Weights of a small self-supervised image encoder: num experts 8, depths [3, 6, 3].
Rows from block 2 of a small self-supervised image encoder, named by matrix and row number. Rows with one number belong to one neuron. Each number is 128 + 32 x the weight over its row's rms, rounded and kept within 0 to 255. All counts start at 0. After the name is the row's rms in percent of the matrix's.
After each neuron's rows are labels from the 100 images, of 14848, where the neuron reaches its largest size: "top examples" is what is common among them. Only what is clearly more common there than usual is listed. The data: larger renderings of crowded toy scenes.
# gate: MLP gate (model.blocks.2.mlp.gate.weight, 160x64), inputs 0-63
# fc1: MLP up (model.blocks.2.mlp.fc1.weight, 160x64), inputs 0-63
# fc2: MLP down (model.blocks.2.mlp.fc2.weight, 64x160, transposed), outputs 0-63

gate.154 020 [ 99 119 118 145 157 128 138 128 130 111 121 120 128 109  95 141 122 120 126  83  89 125 120 195 173 125 105 162 129 135 154 126 169 140 173 196 255 149  93 128 105 134 128  84 119 127 117 148 129  94 138 114 148 129 129 108 126  99 129  26 119  98 128 157]
fc1.154 026 [123 120 127 121 177 137 123 120 121 158 128 133 101 117 126  69 107 155 136 173 255 104 122 110  86 129 123 116 115 143 119 136 128 153 118  86  63 107 112 124 158 127 124 159 107 132 130  98 147 151 131 117  81 160 132 126 105 152 126 179  98 181 125  74]
fc2.154 049 [117 159 133 128  89 180 127 137 125 214 129 123 150 111 126 125  87 159 128 128 151 150 142 111 111 150 127 106 125 126 126 127 142 170 120  60  58 112 126 134 127 130 126 133 113 145  66 144  60  96 128 138 116 121 140 153 108 199   0 103 134 125 127 109]
top examples: red object; its colour: red

gate.54 208 [138 128  96 133 124 118 125 121 129 129 128 125 130 185 185 173  96  93 127 146 190 136 141 179  96 123 155  98 140 126 125 158  94 131  33 150  98 100  99 128 149 128 134 132 121 127 159 131  35 213  75 122 128 150 126 117 158 102 128 195 144 107 133 168]
fc1.54 172 [127 127 120 129 126 130 128 122 127 132 126 128 124 164 170 140 128 128 128 140 211 134 151 131 113 128 132  72 128  93 119 142 113 104  84  96   2 130 129 117 105 128 127 150 125 129 175 128 115 217  63 127 122 134 129 162 112 163 106 226 108 154 128 104]
fc2.54 160 [129 126 128 143 177 137 159 119 125 105 128 102 123 143 108  86 124 123 146 111 127 158  95 120 171 135  75 140 146 122 136 128 133  92 128 128  68  97 184 131 114 128 128 186 136 134 127 118 179 105 158  80  29  53 133 206 103 174 149 116 106 200 116 149]
top examples: light from behind the camera

gate.68 143 [128 133  92 153 120 128 136 111 124 140 127  98 151 139 105 192  66  90 104 102  82  93 128 152 128 128 173 138 144 128 146 123 157 177 120 128 177 123 153 127 190 130 128 108 164 116 116 142  36 133 127 114 165 138 128  62 156  79 159  67 191 129 167 184]
fc1.68 177 [110 153 125 136 128 128 129 109  92 127 120 114 130  74  81 127 108 127 126  90  47  99 128 127 111 147 198 138 137 130 140  95 128 184 178  55 194 204 185 121 136 128 120 105 175 128  70 123  73  88 155 129 132 113 128 117 120 148 128  83 168 158 133 128]
fc2.68 176 [133 140 150 134 186 113 137 129 128 149 130 128 152 119  75  77 179 193 128  78  58 117 127  90 107  99  87  81 109  98 128 128 128 102 172 126 147 156 137 129  96 129 128 138 109 145 153 128 214 134 140 127  85  70  95 168 121 208 128  99  80 160 118 128]
top examples: light from behind the camera

gate.90 065 [124 134 160 108  70 127 103 142 138 111 118 118 128 137 135 116 210 189 126 186 148 142 140 137  50 127 164  91 167 127  76 105 139  63 124 128 160 108 140 129 154 128 122 209 133 136 157 155 134  44 124 105 203 101 113 105 107 129 115 141 119 127 118 148]
fc1.90 076 [144 141 138 103 130 128  89 131 130  30 128 128  89 128 103 131 170 146 123 195 101  79 149 117  26 126 155 112 149 125  73  87 133  87 130 134 132 176 119 172 136 121 133  86 125 130 100 206 147 117 130 141 172 152 106 114 148 122 127 167 157 124 104 176]
fc2.90 082 [105 166 131 176  86 201 131 126 100 144 119 137 145 131 140 117 129 123 121 109 183 177 129  97 133 138  97 156 124 122 102 135 152 195 117 133 113  29 157 163  99 128 123 167 127 166  98 126 117 112 117 131 151 124 146 173  59 138  32 113 105 153 119  81]
top examples: red object

gate.131 075 [136  97 127 116  69 151 124 116 121 128 126 169 134 150 132 109 121 128 129 231 155 182 126  65 137 141 164 141 104 122 116 158 157 103 112  87 162 112 150  93 128  73 126  95  64 164  92 134 140 126 125 184 111 233 145 148  95 129 112 133 107 114  95 115]
fc1.131 093 [118 129 127 138 124 128 153 134 130  96 128 110 128  71 131 141 137 134 126  80 160 131 162 168 113 124  97 159 131 127 129  88  81 169 140 129 116 164 106 127 145 161 128 128 122 128 211  93 157 134 153 120 105   0 128 112 197 126 127  79 114 132 128 128]
fc2.131 106 [158 114 131  73 151 177 133 129 133 112 128 127 124 107 112 142 112 128 128  82  34 133 129 118 151 135 176 144 139 163 142 130  99 154 221 117 127 126 117 100 118 128 131 106 151 150 111  98 106 100  73 122  96 171 165 151  67 127 136 200 172 212 132 129]
top examples: red object; count: six

gate.53 010 [128 108 128  38 170 131 132 127 147 119 128 126 121 105 127  27 125 139 125 134  51 107  59 125 156 140 148  92 139 148 139 133 132 128 163 134 146 147 132 114 139 125 130 128 158 127  98 106 116 121  79 106 161 153 126  20 113 129 129 161 155  48 119 128]
fc1.53 010 [139 109 124  23 197 127 129 135 135 121 132 129 130 125 117 115 117 137 125 177  28 107  81  56 129 128 139  99 132 144 136 134 126 124 167 114 143 125 141 132 151 128 129 134 118 127 128 130 136 157 118 108 137 227 128 106 109 139 128 204 156  56 129 127]
fc2.53 055 [125 169 128 129 109 219 124 133 126 209 129 124 166 122 127 127 120 161 129  86 143 191 136 103 108 168 128 129 127 126 126 128 134 149 115  96  45  95 123 135 129 128 128 146 106 163 103 142 117  92 128 151 113 103 142 155 111 156   0 105 139 122 121 126]
top examples: orange object

gate.48 115 [129 127 128 208 135 112 134 128 111 126 124  90 122  98 132 103 147 155 154 170 125 130 132 154 101 129 144  40 128 128 129 124 144 129  95 129 143 124 154  95 186 154 117 139 127 128 153 128 128 218 173 111 105  19 129 128 207 128 127  69  90 129 141 129]
fc1.48 133 [143 132 130  40 102 150 128 140 142 110 154 128 157 149 129 162  65 129 126 125 127 136 106  59 135 126 132 206 130 128 125 164 129 118 144  73 131 100 107 132  39  79 143 133  88 128  77  61 115  65 114 147 145 192 127 129 131 128 166 153 130 158 129 120]
fc2.48 130 [147  55 125 124 178 165 163 100 123 105 131 131 121 175 129 124 102  50 114 161  59 128  83 114 144 137 159 108 143 158 148 140 100 132 121 159 160 115 113  51 129 124 133 142 124 189  79 121  70 142 131 128  88 128 173 128 129 119 131 157  92 184 127 194]
top examples: light from behind the camera; bottle